config = dict(
    fusion='prefix',
    decoder_connector='linear',
    final_lr_fraction=0.01,
)
Rows from block 6 of the text decoder, named by matrix and row number. Rows with one number belong to one attention dimension. Each number is 128 + 32 x the weight over its row's rms, rounded and kept within 0 to 255. All counts start at 0. After the name is the row's rms in percent of the matrix's.
# q: attention query (decoder.blocks.6.attn.q.weight, 256x256), inputs 0-255
# k: attention key (decoder.blocks.6.attn.k.weight, 256x256), inputs 0-255
q.133 095 [ 67 152 150 124 127 168 159 193 139 166 110 178 114 119  66 128 107 121 132  75 149  99 148 146 155 100 114  60  92 168 134 102 122 154 174 173 149 140 176  69 158 153  97 135 117 126 130 131  86 155  90 131 145 133 153 176 114 108 136  90 183 134 113  94 104 131 116 120 107  98  60 116 115 151 117 118 160 144  83 172  96  55 155 163 121 111 120 148 126  82  84 205 117 105 153 115 122 123 102 117 150 126 108 119 178 119 102 206 139 131  98 129 137 138 194 103  93 101 139 122  99 125 165 191  78 168 184 140 195 184  81 104 163 173 110  86 116 149 137 122  80  90  93 153 142 218 121  98 140 126 166  81 120 113 185 112 130 106 163  92 169 118 164 178  87  96 151 135 126  99 169 139 132 110 125 113 145 144 122 169 183 137 106 144 194  91  88 165 171 101 128 151 150 168 144 137 113 144 155 120 138 164 144 141  62 140 118 125 118  70 161  66 183  97  92 117 123 120 145  96 141  50 120 166 135 121 137 151 134 135 112 104 157 122 123 176  87 122 126 116  97 165 114  91  67 128  98 155 172 157 111  74 173 183 108 149]
q.134 090 [133 129 129 142 179 145 112 120  85 164 159 179 158 161 123 117 124 126 163  87 127  85  96 125 134 153 161 150 128  82 156 209 102 136 190 149 140 106 124 150 161 147 113 174 107 149 140 129 121 151 110 127 142 120 133  99 128 109 164 110 133 126 112 120  95 112  91 139 140  67  90 126  91 129 182 115 149 160 121 107 116 162  55 167  94 168  90 143  63 167  90 163 135 159 134 138 118 226 129 106  85 120 125 105 103 145 107 147  87 114  47  76  67 114 204 140 125 174 101 179 182 171  99 106 109 128 140  97 127  94 113 150  92  92 109  72 121 176 118 132  74 172 112 115 130 146 151 181 170 144 128 131 102  70 144 165 139 158 119 121 166 155  70  57 129 143 120  76 157 136 153 160  98 141 137  81 103 107 100 182 119  94 202 127 113 111 126 141 119 179 135 148 137 154  93 161 112  95 180 162 108 152 123  90 146 158  99 115 108 130 159 113 128  89 138 180 126  76 106  85 112 136  94 164 203  90  94  94 128 127 120 156 144 102  63 175 143 175  62 102  98 153 156 167 129 151  81 137 106 207 117 126 156 133 121  72]
q.135 094 [121 150 136 111 156 128 126 142  84 137 157 151 131 159 100 104 114 113 177  94 141 141 158 106 116 172  93 112 102 123 130 147 175 127  91 140  87 128 154 112 121 161 120  96 107 139  99 158  78 164 149  84 177 103  84 103 103 104 122 117 135 134 116  89 131 104 187 154 156 156  96 184 148 151  93 170 113 105 101 169 152 112 120  96 153 124 123 115 118 148 178  93 127 184 151  78 107  89 109 121 105 113  78 135 128 127 109 123 107 100 132 112 141 182 129 101  93 102 185  62 137 114 101 113  96 157 203 162  92 206  82 173  90 113 146 117  94  98 107 163 176 202 141 119 132 141 156 119 190 122  78 153 115 166 120  73 176 123 134 164 111 117 131 159 170  96 144 113 187 127 128 106 217 133 151  77 145  99 161 135 147 105 149 100 108 112  88  51 162 167 118  74 134 111 140 138 173 221 113 117  89 125 110 141 179  99 123 168  82  94 112 108  75 137  73  72  69 169 108 166 130 103 134  73  62 109 127 166  96 115 180 131  96 116 159 150 102 101 114 121 136 131 155 132 213 144 162 180 136 129 124 115 102  73 104  67]
q.136 083 [107  83  67 145 104 171  95 155 133  91  93 117  93  81 119 117 201 112 146 117 128 159 161  70 175 113 177  85 143 148 118 103 133 102 135 101 135  82  92 138 152 188 164  74  50 128 123 112  96 177  87 121 159 129 102 101 132 147 121  94  74  64 180  94 124  83 181 135 119 137 126  50 157 112 151  84 132 131 142 132 129  83 127 122 131 122 137 161 164  87 197  79 122 120 100 169 170 142 113  98 157 125 144 112 173 194 172 128  93 162 132 121  99  69 125  99 128 130 108 134 183  93 163  76 144 143 149 174 125  91 144 107 152 168  92 125 151 122 129 141 117 134 138 137 114  83 106 176 178 110 153 131 150 123 109 136 140 151  63 114 156 128 146  82  88 162  97 141  55 156 119 165 136 153 143 113  85 158  94  94 170 126 133 138 160 105  70 122 101 153  71 133  33 131 162 149 173  93 146  87  96 151 130 135 136 119 119 151 170  96  99 153 110 127 140  81 147 113  75 181 209 142 180  67 137 142 116 172  92 126 136 119  96  88  68 123  91 132 168 129 139 128 176 108 107 114 127 121 127 154 155 102  49 129 127 119]
q.137 085 [ 62 148  73 137 158 156 120 101 119 117 211 104  80 171  65 163 165  82 111  71 152 115  73 133 143 146 140  73 119 135  48 101  94 160 131 142 141 110  92  87  87  99 135  48 116 157 129 157 117 182 140 142 117  78  83  69 120 116 126 124 172 141 115 122 157 116 126 147 142 126 156 107 124 147 169 135 114 127 106 122 142 110 122 153 119 114 127 192 117  96 111  77  86 119 106 255 115 124 121 144 179 136 178 129 118 201 141  86  79 142 138  91 141  98 159 113 102  98 154 145 144 137 117 137 142 209 106 104  97 115 126 126 138 124 141 173 186 167 150 160 148  93 143 151 132  97 134 155 125 160 126  77 134 132  65 150 134 139  48 107 141 103 153 103 110 165 139 166 151 142 124 184 199 136  91 178 170 125  89 170 168 171 140 107 187 117  79 134 125 109 122  92  87 160 150 100 123 155 132 137 132  88  80 106 141  93 105 154 162 111 120 164 130 138 192 149 133 103 114 141 132  87 115 154 155  97 173 145 103 125  87 108 152 136 141  95 174 134 129 180 143 124 111 128 152 189 153  94  78 134 147 112 131  45 137 151]
q.138 092 [152 129 132  80  91  90 169 120 144 158 104 130 146 178  83  60 167 120 160 128 179 128 149 114 147 126 135 123 139 165 201 166 206 158  69 175  93 116 172  93 143 152 115 188 137 111 148 116 138  79 124 150 109 124 131  91  97 172 162  83  75 172  96  62 185 156 112  90  86 113 161 104 175 172  64 124 173 153 140 100 169 151 125 131 105 129 117 126 151 173 114  83 112 161 133 162  93 152 149 126 135 112 136 166 103  70 121 128 113 133 148 123 117 166 100 162 172 126  93 134  96 117 161 167 167  86 149 131 121 147 152 126 134 162 102 126 149  90  93 120 126 140 134 110  88 113 182 130 126 112 112 124  82  90  83 108 151 194 116 133 131 110  62 129 160  77 102 117  98 150  86 153 132 124 162 120 151 161  38 135  83 103 145 152 102 161 181 136 137  83  78 102 133 121 113 112 170 102 112 104 105  75  97 106 121 137 109  94 179  70 154  93 114 119  17 172 103 122  61 151 149 160 126 106 145 106 138 152 159  58 156 146 156  95 172  90 159  62  91 114 147 105 168 165 155 115 156 158 138 129 119  99 169 111 112 122]
q.139 103 [ 99  87 101 103  83 122 147 130 119 164 179 117 109 161 157 171 142 119  98 104 122 135  66 109 142 135 158 149 158 122 168  98 117 150 133 124 103 172 137  36 140 131  99 111 110 190 204 130 150 156 115 149 166 191 104  63 173 142 150 116 163 143 165 105 146 171 112 137  74 140 135 141 179  72 137  94 113  99 116  96 144 147  78  98 125 133 120  91 149 133 124  86 149  83  81 186 152 140 171 124 149 155 160  96 100 164 151 114 123 110 112 207 119 117  84 113 168 157 121 181 149 168 162 133 183 108  93 129 129 169 119 128 116 175 162 103 125  78  68 125 137 132 141 112 148 122 181 149 106 112  65 106 146 119 110 123  81 111 156 138 115 169 148  91 110  69 116 137 127 154 171  93 187 176 101 189 161 172 111 144 124 123  97 129 117 114  99 162 132 108 105 150  97 143 135 141 160 141 124  82 165 136  91 110 108 119 138 163 144 141 100 132 198 134 154 187 131 177 122 128 170 206 132 146  54 130  63 103 159 131 111 144 115 163 142 139 165  79 128 145 131 168 189 189 173  62 200 120  98 114 140 111  84 187 103  79]
q.140 095 [120 116 182 102 147 131 155 119 116 132 124 129 130 157 201 176 137 103  76  66 123  83 114 122 135 119 133 137 157 130 166 119 120 104 101 143 142 147 121 152 146 156 159 107 113 125  82 151 142 137 113 126  94 107  79 113 114 135 180 139 152 173 159 166 113 146 136  91 145 185  87 178 156 126 102 110  85 162  84 160 113 135 145 115 170 145  72 103 116 124 156 141  74 116 109 158 130  83  95 154 131  71 131 118  86 145 113  47 143 134 153 202  77 113 142 132 103 187 161 140 126 198  71  76 148 128  78 163 161 142 116 113 129 102 166 107  87 146  85 124  59 121 147 109 146  73 102  93  90 125 126 116 145 111 102 128 128 163 124 166 156 123 139  74 101 112 135  79 114 100 116 108 139  82 134 109 158  83 118 163 112  78  50  77 153  72 104 102  89 147  88 102 192 123 144 210 151 137 129 114 137 149 168 112 227 132  84 131 137 145 110 168 140 155 118  99 140 158  87  98  65 146 150 139 104  65 184  83 162 110 111 156 121 137 121  71 155 159 118 187  88 101 171  82 145 142 125 120 143  94 186 117  41 131 124 151]
q.141 090 [160  85 114 146 128  96  87 103 141  93  42 156 138 125 110 182  49 114 101 163 105 148 102 129 154 116 172 107 162 116 150 138 175 148 155  82 151 146  75 118 180 146 113 105 142 212 185 106 140 118 111  82 184 127 195 133 156 168 117 157 171 132 144 190 157 132 162 126 126 128 197 169 169 122  49 193  65 116 126 131  87 115 146  66 133 172 154 129  67 109  84 180  87 139 138 180 132  58 125 127 142 133 120 116 117 146 121 122 142 166 117 128  92 166 177 168 119 120 146 134 114 158  99 176 122 117 113 177 184 114  74 119 154  89 131 135 187 146 177  87  76 148 128  77 111 118 108 101 110 131 171 182 161 169  84 140 140 116 126 105 125 119  88 151  70 126 175 136  94 107 115  68 109 115 135 150 139 127 131 130  94 165 143 115 125 137 117 185 117 133 121 115 161 188 149 127 171 123 118 103 149 118 161 120 126 102 153 143 135 108 182 123 165 103 100 121 112 135 112 162 105 124 146 190  59 136 128 135  95  83 156 134 202  91  66  95 150 110 102 118  91 140 175  73  91 159 133 114 124 121 158 140 140 162 175 143]
q.142 100 [122 185 107 144 109 131 187 132 162 156 122 123 164 121  98 126 162 144 123 127 144 160 201  70  86 116 153  72 152 103 155 131 141 104 130 156 171 136 121 117  45 178 148 183  86  82  98 148 153 160 102 168 132 120 106 127 131 136 164 142 129 116 119 130 132  88 130  65 124  73 101 115  74 142 161 122 174 161 132  93 109 115  94 131  92 139  95 182 146 108  91 133 126 141  99 158 152 180 103 145 153 164 140 160 136 145 188 136 115  99 155 124 131 144 106 107 107 152 136 105 163 127 179 160 138 122 167 159 153 131 121 139 107 152 114 143 128 157  87 163 100 131 125 127 131 112 133 141  97 100 160  75 100 113 159 163 154 121  68 178 193 101 106 184  57 141  81 124 177 120 160 133 152 122 148  87 160  52  74  81 110  90  92 139 153 110 130 107 142 134  86 145 103 141 166  93 148 139 171  98 101 168  93 145  93  58 105 122 161  88  87  36 113  46 104 123  92  89 158 112 152 105 119  84 184 170 104 168 124 212  69  69  90 111 194  89 135 170 103 134 142 160 116 151 121 145 145 133 175 125 115  95 179  92 113  97]
q.143 089 [118  80 119 141 152 151 111 120 105  99  69 175 122 118 115  95 160 130 117 132 110 181 166 186 154 143 141 137 131 139 150 167 221  98  92 112 161 165  81 146 111 153 133 141  80 152 148  99 125  52 132 115  94 113 105 146 122 128 157 207  87 124 116 165 140 132 124 170 110 160 139  93 105 123 117 118  96 101 127 120 153 146 149 115  93 107 164 151 144 168 163 105  99  91 125  97 104 138  80 167 135 123 108  83  81 163 173 156 159 120 193 126 131 146 122 121 101 120 170 131 213 119 107 120 127 103 206 147 176 183 169  87 105  81 142 100 162 166 117 134 213 116 141 119 175 152 157 175  85 144 140 137 104 228 164  96 108 163  89 157 162 139 161  97 178 128  84 132 145 138 149  89 124 140  95 125 104 106 115 145 115 107 133 132 158 143 113 137 163 152 102  58 105  78 184 101 115 113 100 134 124 161 111 159 123 142  77 126  93  81  98 107 114 158  69  85  91  95  92 199 120 143 187  78 126 132 149 141  93 153 119 158  94 154 148 119 163 208 111 122 148 131 172 171 134 191 153 116 110 127 123 122 152  51 154  88]
q.144 109 [143 166 113 150 123 111 159 179 144 134  98 139 148  67 118 171 127 138 125 119 154 103  92 125 130 154 126 174 132 167 159 146  98 109 121 106 110 153 106 183  98 124 202 134  92  89 148  37 151 116 146  86 138 150 142 135 125 112  85 100 135 124 163 100 158 138 118 151  89 161  73  56 166 113  63 133 139 139 131 125  41 180 131 145 166 140 127  80 148 148 141 136 203 153 184 107 172 191  82  65 153 175 171  85 141 147 100 157 156 121 134 201 169 168  71 109 124  99 155  82 168  94 118  91 154  71 121 144 111 138 127 177 139 147 186 153  70  71 132 184 159 111 114 155 135 149 113 143 146 167 122 138 118 137 135  93 148 101 173 132 136 163 158 121  95 128  97 164 107 117  61 102 130 104  95  89 156 171 101 165 127 118 148 129  98 100 138 153 189 181 170 136 161 148 144  88 119 107 164 163 126 148 132 107 163 156 158 115 205  90 142  91 143 169 114  88 131 182  69 136 180 113 152 125 105 153 152 112 129 158 161  78 141  97 121 135 172 121  67 144 129  90 120 184 125 124 152 164 110 103 105 182 108 118 172 148]
q.145 102 [112 123  74 181 132  84 202 142  88 142 129  99 161 165 177 132 149 116 110 144 124 117  89 128 165 169 168 167 139  57 190 148 152  92 145  73  64  85 158 140 114  77 130  85 163 109 104 139 133 129  95 117  72  92 160 132 137 131 110  58 151 131 145  73 175 179 135  71 144 145  91 122 163 133 112 160 143 150 140 131  73 150 103  84 103 161 142  95 141  80 130 172 127 119  73 167 170 149 116 142  86 139 149 129 125  88 119 191  76 180 127  89 125 113 128 109 121 131 123  93 177 125 140 114 126 158 175 153 146 113 141 160 152 181 218 146 155 107 166 176 154 104 134 116 132 173 185 115 172 122 119 142 136 127  85 154 128  43  89 158 135 145 131 128  96 110 193  64 152  72 101 138 108 125 123 145  76 146 176  69 167 146 118  65  76 139 160 132 107 141 125 169 129 158 122  78 118  91 153 156 145 134 115 128 117 145 125 136 174 133 130 114 135 102 124 107 188  61 111 151 175 152  85 126 104 114 128  52 124 122 196 144 112 103 141 128 156 103  88 166 143 112 141 176 119  52 118 133 106 111  93 159 157 135 146 140]
q.146 095 [172 140  84 106 175 157 115 126 164 179 212 169  74 174  98 167 111 109 105 114 152 121 143  93 108 141 142 139 130 113 102 114 103 136 145 150 118 118  57 132 102  77 121 174 171 157  68 135 165  75 172 159 136 102 115  79 111 171 131  74 122 105 157 139 116 172 111 131 111  88 159  89 141 117 166 192 146  76 111 142  74 136 159 140 111 109 159  75 122  68 109 132  66  71 213 158 120 135 145  83 126 120 104 148 165 146 177  51 130 135  73 107  63 168 146 159 123  95  84  87 156 200 150  73 104 125 125 118 141  99 151 175 125 186 115 140  87 133 124 159 140 123  85  61 109 123 143 108 151 118 142 128 116 186  58 141 132 149 118 112 115 120 130 109 142 164 119  80 109 157 168  89 121 124 159 147 172 142 126 153  96 129 116 154 168 118 147 132  99 170 141 105 146  76 127  37 113 156  96 138 166 129 125 110 152 123 169 155 151 134 147 168 181 125 176 121 185  91  91  86 157 144 113 155 145 156  79 122 124  98  70 124  81 116 138 110 124  82 144 139 126 145 126 190 141 119 168  86  76 119 107 104 113 128  94 156]
k.133 092 [ 63 133 210 168  89  66 173 149 111 124 121  78 119 133 119  89 154 125 139 125 163  99 166 154  94  97  79  92  70 149 129 203 117 119 103 180 144 122 154 133 170 144 110 121 128  96 157 116 138  86 168 168 124 103  83 109 137 139 140 174 108 131 137 131  64 113 190 141 170 122 124 144 153  97 168 130 103 184 111 141  99 113 118 172 163 207 101 123 140 147 116  77 104 110 116 133 124 139  85 105 154 135  99 124 126 127 171 170  81 163  95  74  67 160 175 130 144 106 161 148 140  95 110  96 102 111 135  82  63 128 118 143 118  86  88 137  72 168 143 146 175 147 194 155 169 106  86 120 136 192 163 154 114 106 173 141 127 117  94 105 136 124 102 167 132 120 123 112 198 157 173 118 122 135 154 139 115 145  92  96 124 125 148 159 122 127 158 191 133 105 139  62 169 130 130  99 184 115 123 103 105 131 175 147  67 152  84 119 144 110  84 157  75  92 127 165 111  95 155 109 141 196 149 132  81  59 150 120 121 129 136 160 124  99 102 129 198 148  91  43 111 133 150 151 154  81  87 146  86 100  91 150 111  63 142 146]
k.134 096 [148 154 161 137  96 194  98  37 158  63 172  71 138  74 140 152 167  86 140  76 127 118 167 119 153  86  91  82 155 126  92 149 127  90 130 147 166 139  79 135 118 153 169 199 119  97 123 131 151 135 127 127  83  52  78 144  82 134  92 137 126 130 153 134 148  70 102 133 160 198 164 105 123 128  99 148 176 101  59 146 144  88 120  99 153 126 138 132 153 136  90  92 151 140 139 164  89 125 133 157 144 125 146  90 121 134 129 172 112 131 180 117  81 178 110 182 172 119 162 110 160 184 147 170 159  75 133 114 146 128  73 110 160 123 156 203 126 141 158 157 141  92 175 126 135 122 123  75 134 116 144 154  94 151  76 116  98  86  74 106 134  90 142 134 131 132  39 162 131 123 101 151 125 102  97 160 142  69 119 117 126 117  66 124 119  66 140 105 136 105 110 125 147 126 147 122 128  87 145 167  85  90 106 125 159 111 124 149 155 170 108 128 148 184 117  89 168 123 145 141 112 139 129 157  85 165 149  77 137 177 109 184 122 118 150  81  90 113 178 131 157  67 120  51  97 110 132  76 130  59  96 119 155 137 175 155]
k.135 095 [134  42  65 132 118 140 170 105 116  89 180 149  81  89 106 146 156 143 163 132 108 141 151  98 147  95 169 147 104 118 165  81 111 121 107 125  44 139 128  96 148 140 119 106 105 140 127 131 132 147 114 134 132 152 120  86 201 195 106 104 178 104 161 137 173 192  58 130 114 108 111  91 175 160 119  90 113 121 145  91 205 171 150  71 104 108 127 114 114 150 124 169  99 135 111 143 155 101 161 141 138 103 108 132 101 172  91 159 123 102  86  84 110 140  60 151 142 136 167  96 105 153 148 152 179 165 118 171  80 125 157 144 142  86 138  76 122 100 121 149 154 127 139 154 110 179 161  92  94 100 134  86 163 163 149 133 147 105 108 145 140 160 135  91 128  92  66 116 106 129  69  83 114 181 138 114 119 141 127 128 214  69 128  67  74 149 123 156 149 118 143 111  54 166 122 177 144 120 118  71 130 154 119  81 117 134 120 156 154  90  92 146 127 106 134 185 187 137 148 101 143 135 124  85 134 103 125 149 167 152 112 106 148  98 153  99 129  99  93 169 162 185 225 178 168  98 161 173 124  72 126  83 109 107 124 120]
k.136 083 [145 141 192 124 149  95  94 159 144 127 116 131  99 177 154 147 120 166 106 171 144 159 114 143  90 137 170 126 180 128 128 142 137 156 164 147 156 137  96 149 139 134  99 101 187 151 180 114 169  99 134 122 142 164 140  84 127 135 135 129 106 114  95 133 113 128 151 110  61 130 172 194 128 126 193 207 101 112 117 130  94  79 103 115 138 156 103 150 103  74  58  86 175 100 142  80 128 120 155 117 151 133 132 137 171 143 143  95 140 151 114  93 125 175 124 156 102 173  94 213 146 135  94 105 161 149 146 123  91 126  73 170 120  91 140 169 140 151 164 156  79  92 174 169 137 101 158  80 182 166 113 152 120 139 140  83 104  65 104 149 109 125 112 143 138  89 111 136 112  90 115 182 110  95 138 190 126  90 184 117 109  87 117  92  89  49 108 107  94  60 114 168 145 120 103 183  92 119 136 150 153 139 120  98 137  57  96 149 136  93 111  33 110 163  93 134 123  92  96  82  92  73  86  82 146  86 104 114  44 158 177 102 128 150  75 110 122 139 158 123 186 122 113 149 123 119 116 153  95 141 180  93  87 135 103 121]
k.137 087 [205  73  75 113 160 136  99 116 122 109 146  89 168 183 151  89  79  57  88 105 146 147 108 119  89 128  87 147 125  86 125  95 160 162  94 119 135 136 118 151 107 129 125 107 150 155  87 132 142 112 153  98 162 135 107 135 146 176 157  96 120 145 162 185 123 173 117 122 117 120 186 140 126 151 181 208 140 103 147 106  79 142 137 157 191 131 208 176  75 147 158 105 146 157 157 122  95  99 164 154 108 139 122 162 129 202  95  75 124 172 105 138  82 156  92 144 164 144 147  81 119 127 102 124 104  90 122 132 122  91  66 135 113 125 157 120 110 147 143  60 137  84 135 156  71 122 134 168 147 102 106 156 149 101 151 127 105 152 112 118 136 105 132 138 118 101 142 145  30 111 150  96 143 124 145  95 133  79  93  92 123 151 113 118  58 121 115 146 119 125 136 122 152 135 140 145 125  87 100 119 128 137 138  83 116 100 119 138 207  67 152  81 136  79 113  88 115 106 101 117 130  83  33  75  70 109 204  81 160 123 214  71 118 140  75 116 156 115 157 135 102 167 115 145 124 159 125  63 139 144 109 108 174 114 123  97]
k.138 096 [203 132 125 180 163 136  92 156 142 143 135 124 129 133 170 133 188 133 105 142 159 105 115 112  87 142 119 119 105 168 133 160 113  39 108 124 162 107  96  79  94 125 113  99 139 128 122 156 171 107  94 134 124 147 137 136 111 126 116 143 100  85 182  40 141 137 120 106 104 103 109 147 122 121 104 112 138 129 141 142 187 203 111 119  85 111 166 135 155 148 156 161 168 100 140  62 116 154 147 125 201 157 146 149 140 127 149  83  96  80 180 147 145  97 115 240 135  97 108 130 119 103 172 133 165 171  79 117 159 113 171 154 124  94  94 132 112 159 139 150 125 135  81  88 119  88 118  97 123 112 171 136 168 149  83 166 133 171 140  75  60 108  57  96 131 126 130 114 113 141  98 115  74 119  87  94 109 130 151 124 136 153 194  73 127 117 134 128 131 151  91 143 127 170 140 194 135 126  98 116 151 155 129  84 165 124 116 173 118 121 100 104 116 111  87 147 205  93  88 112  96  85 143 131 171 121 145 108 170  94 135 160 141 121  93 125  52 173 191 109 100 100 177 134 155 119 158  97 232 209 139 129 112 155 111 142]
k.139 101 [138  87  69 155  75 162 132 144  93  79  69 158 112 149 117 109 114  81  79 167 123 117 173 112 151 136 166 123 182 114 136 130 216 133  85 123  89 123 103 122 132 121 172 113  50  82 199 105 128  93 145 123 116 105 119  95 126  88  87 110 175  85 135 136 149 132 155 103  62 126 151 190 146 158 168 162  75 138 127 152 119 132 127 125 168 134 137 148 150  62 192 116 147 113 191 131  93  89 125 139 149 159 112 127 207 146 152 155 153 132 179 179 163  98 130 184 160 145 139 129 119 113 160 120 153  89 123 120  76 119 105  72  90 130 100 130 153 133 211 123 147 118 135 170 158 146  92 155 128 127 134  99 186 121  94 100 126 164 129 100  96 138 189 139  96 153  96 149 142 106 132 140 140 129 139  86  79 114 178 168 147 105 155 153 154 103 111  72  93 110 187 113 167 116 202 143 159 112  70 115 104 109 186 111 140 121 131 142 123 129  93 160 178 109 136 120 103 151 168 162 111 136 111 153  82 132 150 151 121  64 145 103 170  31 125  76  78  84 132 179 117 157 144  88 152 131  70 163 104 152 148 130 123 149 100 134]
k.140 094 [150  95 118 158  46 129 137 105 158 136 111 165 160 172 183  81 129 132 131 120  99 153 124 147 138 127 162 102 112  90  55  82 134 143  73 151 165  71 180 134 123 149 118 189  90 157 128  88  83 160 195 164 123 101 137 134 159  91  63 110 147 186 130 110 162 130 139  94 147 137  60 110 119 123 153 104 112 129 117 111 128 129  92  70 150  84 201  78  96 114  98 108 113 139 165 157 140 146 136 182  65 116 111 134 169  91 154 136 159 125 156 103 153 142 173 165 138 152 119 109  98 117 107 121 148 117 109 144 173  55 144 136 154 171 110 112 148 112 107  86 130  51 101 130 102 194 166 184  58 129 105 155 102 118 149 121 155 118 180 175 107 164 127 210 167 122 158 130 102 117 132 113 128  99 160  57 135 141 185 138 114  72 128 113 162 114 183  98 154 141 113 156 159 142 119 110 155  94  86  99 130 104 153  88 139 137 122  68 130 130 106 157 151 112 182 100  90 182 161 168  54 194 139 125 117  93  95 129 188 110 109 156 118 104 128 134 134  85 120  99  98 156 104 101 113 105  79 151  80  91 151 125 171 162 139 113]
k.141 097 [108 117 159 124  82 116  90 109 141 141 151 111 143 128 183 104 130 151 113 120 116 104 116 146 175 151  63 126 122 133 112 131 165  47 128 126 109 152 162 139  71 101 107 135 142  86 115  99 102 140 168 106  72 143 110 150  99 111 215 149 127 148  91 159 105 149 185 137 136 164  86 101  94  80 104 173 172 142  77 112 182 112 123 144 135 116 118 143 156 111 121 136 113 125  93 116 137 119 141 120  86 140 169 167 168  75 138 176  87 153 155 131  88  14  85 132 116 148 125 121 118 159  71  85  90 129 166 127 188 135  58 156 117 150 171 128 109 127  77  97 184  99 143 114 126 195 111 118 131 115 157 143 179 110 166 105 164 119 175 118 172 120 124 147 115 127 162  89 117 153  98 114 143 105 156  91 125 108 132 133  73  49 112 143 106 150 118 178 120 151 129 115 180  46 153  87  88 136  83 134  98 125 107 164 160 124 143  62 124 119 141  98 164 168 132 122 147 166 176 141 123 222 112 149 162  94 113 154 118  76 118 141 116 154 110  95 114  98 134 129 113 153  84  68 129 163  47 159 182 154  71 155 146  70 157 144]
k.142 099 [137 168 140 163 115 143 148 119 151 113 130 152 164 153 102 197 112 145 146 136 112 137 142  93 128 114  47 109 140 104 154 137 147 114 171 138 135  99  62 120 171 155 137 101 198 198 119 173 133 153 103  96 113 153 125 112 132 154  79 118  96 126 175  70  65 147 120 138  95 123 159 151 113 113 163 136  84 154 139 102 105 160 155 147  92 180 109 140 130 120 122  91 122 122 159  91 145 156 105  91 116 124 142 118 118 129 165  85 146 177 146 139 108 160 142  91 213 126 171 170 115 111 141 112  95 128 168 136 176 169 138 112  95 108  81 179 129 135 159 156  57 147 125 150 128 102 164 117 144 132 139 149 141  65  66  82 110 142  73  99 113  76 155  92  97 122 119 157 111  82 232  95 102 140 155 145 107  82 151 183  56 115 136 144 155 148 131 169  95  85 117  99 123 126 102 122 141 110 126 116  60 133 136 116 158 140 129 163 115 177 134  93 115 101  75 127 170  88  47 131 105 105 124 159 125  99 123  72 160 169 164 153 179 154 153 121 109 165  79 133 166  58 164 131 131 128 192 100 127 103 240 129 160 110  90 100]
k.143 090 [141 120 102 180 139  76 104 110 221  96 145 149  89  94 149 165 107 127 114 110 156 126 143 107 149 160 154 133  93 169 138 144 119  89 145 136 104 168 127 163 130 110 109 108 125 174 106 189 169 173 141  85 147 125 102 138 126 127 125 126 131 153 122 113 187 120 106 156  75 127  96 153 175 125 140  54 112 108 142 102 124 143 175 118 135 135 125 115 161 147 135 170  76 112 120 138  92  85 183 154 200 159 153 171  90 132 103 101 119 105  93 121 103 130  66 155 159 174 126 150 174  84 118 127 160 145 106 132 195 104  85 130  49 137 143 189 153 116 143 140 148 106 129 159 153  97 131 108 128 110  84 130 169 113 148 125 124 119  91  89 150  90 123  98 110  64 117 136 141 148 142  79 177 171 153 107 128 136 176 111 138 120 159 119 138 180 120 152 110 195 117 104  99 106 101 182 146 156 133  84 152 135  71  70  77 178 128 130 105 107 119  52  71 129 134 126 170 134 153 169 177  89 114 172 146  75 110  81  60 111 140 193 143 187 165 101 172 110 129  75  76 167 156 160  84 101 199 148 141  96 141 108 156 151  82  59]
k.144 097 [175 135 107  70 145  96 187 170 114 155 176 175 112 157 228 188 114 128 120 112 121 134 111 196 188 143 160 127 120 132 166 127 108 125 112 139 100 178 169 121 119 135 123 152 180 108 132 123 196  88 118  93  78 146 136 102  80 191 110  99 137 139 119 125 141 146 165  98 170 145 139 104 123  96 102 144 122 156 134 134 153  63  94  98 161  97 105  96 100 127 211  89 104  95  58 162 157 210 122 139 166 140 117 135 116 133 152 145 138 115  54 161 149 161 108 158  93 173 139 148 114 165 161 109  87 123 166 178 152  84  92 123  75 172 126  77 169 115  82  83 133 126 141 133 135 107 125 101 121 142 134 139 143  74 143 134 103 130 116 104  73 124 116  68 103 128 141 144 109 143  89 147 138  90 121 108  92 150 123 111  99 157 150 202 125 104  94 116 132 134 115 144 100 138 166 102 157 124 175 130 115  73 147 105 178 110 125 120 110 133 158 117 128 131 140 177 120 158 158 203 162 142 114 100 145 189 168 154 113  56  47  88 139 120 200 164  99  69 148 115 154  95 154  53 115 129 118 158 102 146 123 138  74 104 135 148]
k.145 093 [137 119 112 147 131 136  80 144 123 159 140 122 176 124 117 159  90 162 113 122 150 140 134 169 164 118 169 116 145 134 144  94 127 108 169  95  96 107 131 139 115 141 156 132 111 162  78 147 177 196  79 119 114  80 190  98 116 129 129  77 175 173 136 167  38 115 138 113 145 139 116 156 125  99 147  96 147 120 109 138 121 155 126 114 114 113  95  48 150 162 168 137  98 101 123 101  88 159 150 163 133 111 152 126 141  94 138 117 197  95 119 108 112 143  32 146  95  98 149 112 146 108 172 134  92 126 142 104 120 133 136  82 158 124 111 157 150 131 108 154 183 112  73 152 109 133  91 125  87 152 188 171 194 139 134 127 102 184 116  62  98  91 129  91 113 113 167 129 195 130 107  62 120  76 112 157  96 112 119 139 141 129 140 162 148 162 132 144 135 122 124 138 121 109 145 113 126 176 106  74 175  90  77 153 195  88 107 155  77 106  91 118  92 188 178 106 179 148 105 114 191 153 115 107 111 178 111 165 171  89  79 128 143 136 163 149 150 113 178 156 179 163  87 122 104  99 111 223 144 123 147 201 104 171  94  42]
k.146 096 [202 202  95 119 106 160 169 146 147 149 139 108 137 173 156 137 111 128 131  79 111 113 129 123 120 181 129  91 154 137 137 117 215 103 156  72 109  72 104 103  79 138 104 146 118 139 113 162  65 123 146 104 170 193 117 150  91 119 156 116 143  79 149  51  57  85 144 131 136  73 109 139 143 127  73 126 125 132 143 130 151 141 116 124  67 178 102 120 169  79  97 136 171  86 127 144 118 163 145 177 117 116 134 136 152 153  55 114 140 101 113  90  83 149  80 131  75 133  29 101 149 204 131 206 131 113 146 116 174 105 190 147 103 141 180 115 123 127 174  70 135 105 119 117 118 148 121  94  72 150 134 142 180  62 180  95 128 111 116 154  97 118  96 162 134 183 151  95 124 151 166 111  86 144 150 168 118 125  91 103 105 113 113  66 101 117 111 144 118 120 111 220 119 127 125 129 120 156 133 116 123 160 166 118 162 187 141 154 136 161 121 155 125 138 141 115 142 139 171 144 179  86 142 109 145 163  57 137 139 137  60 133 120 153 130  83 114 124 134 117 182 154 168 179 127 113 147 125 107 129  64 133 107 112 143 149]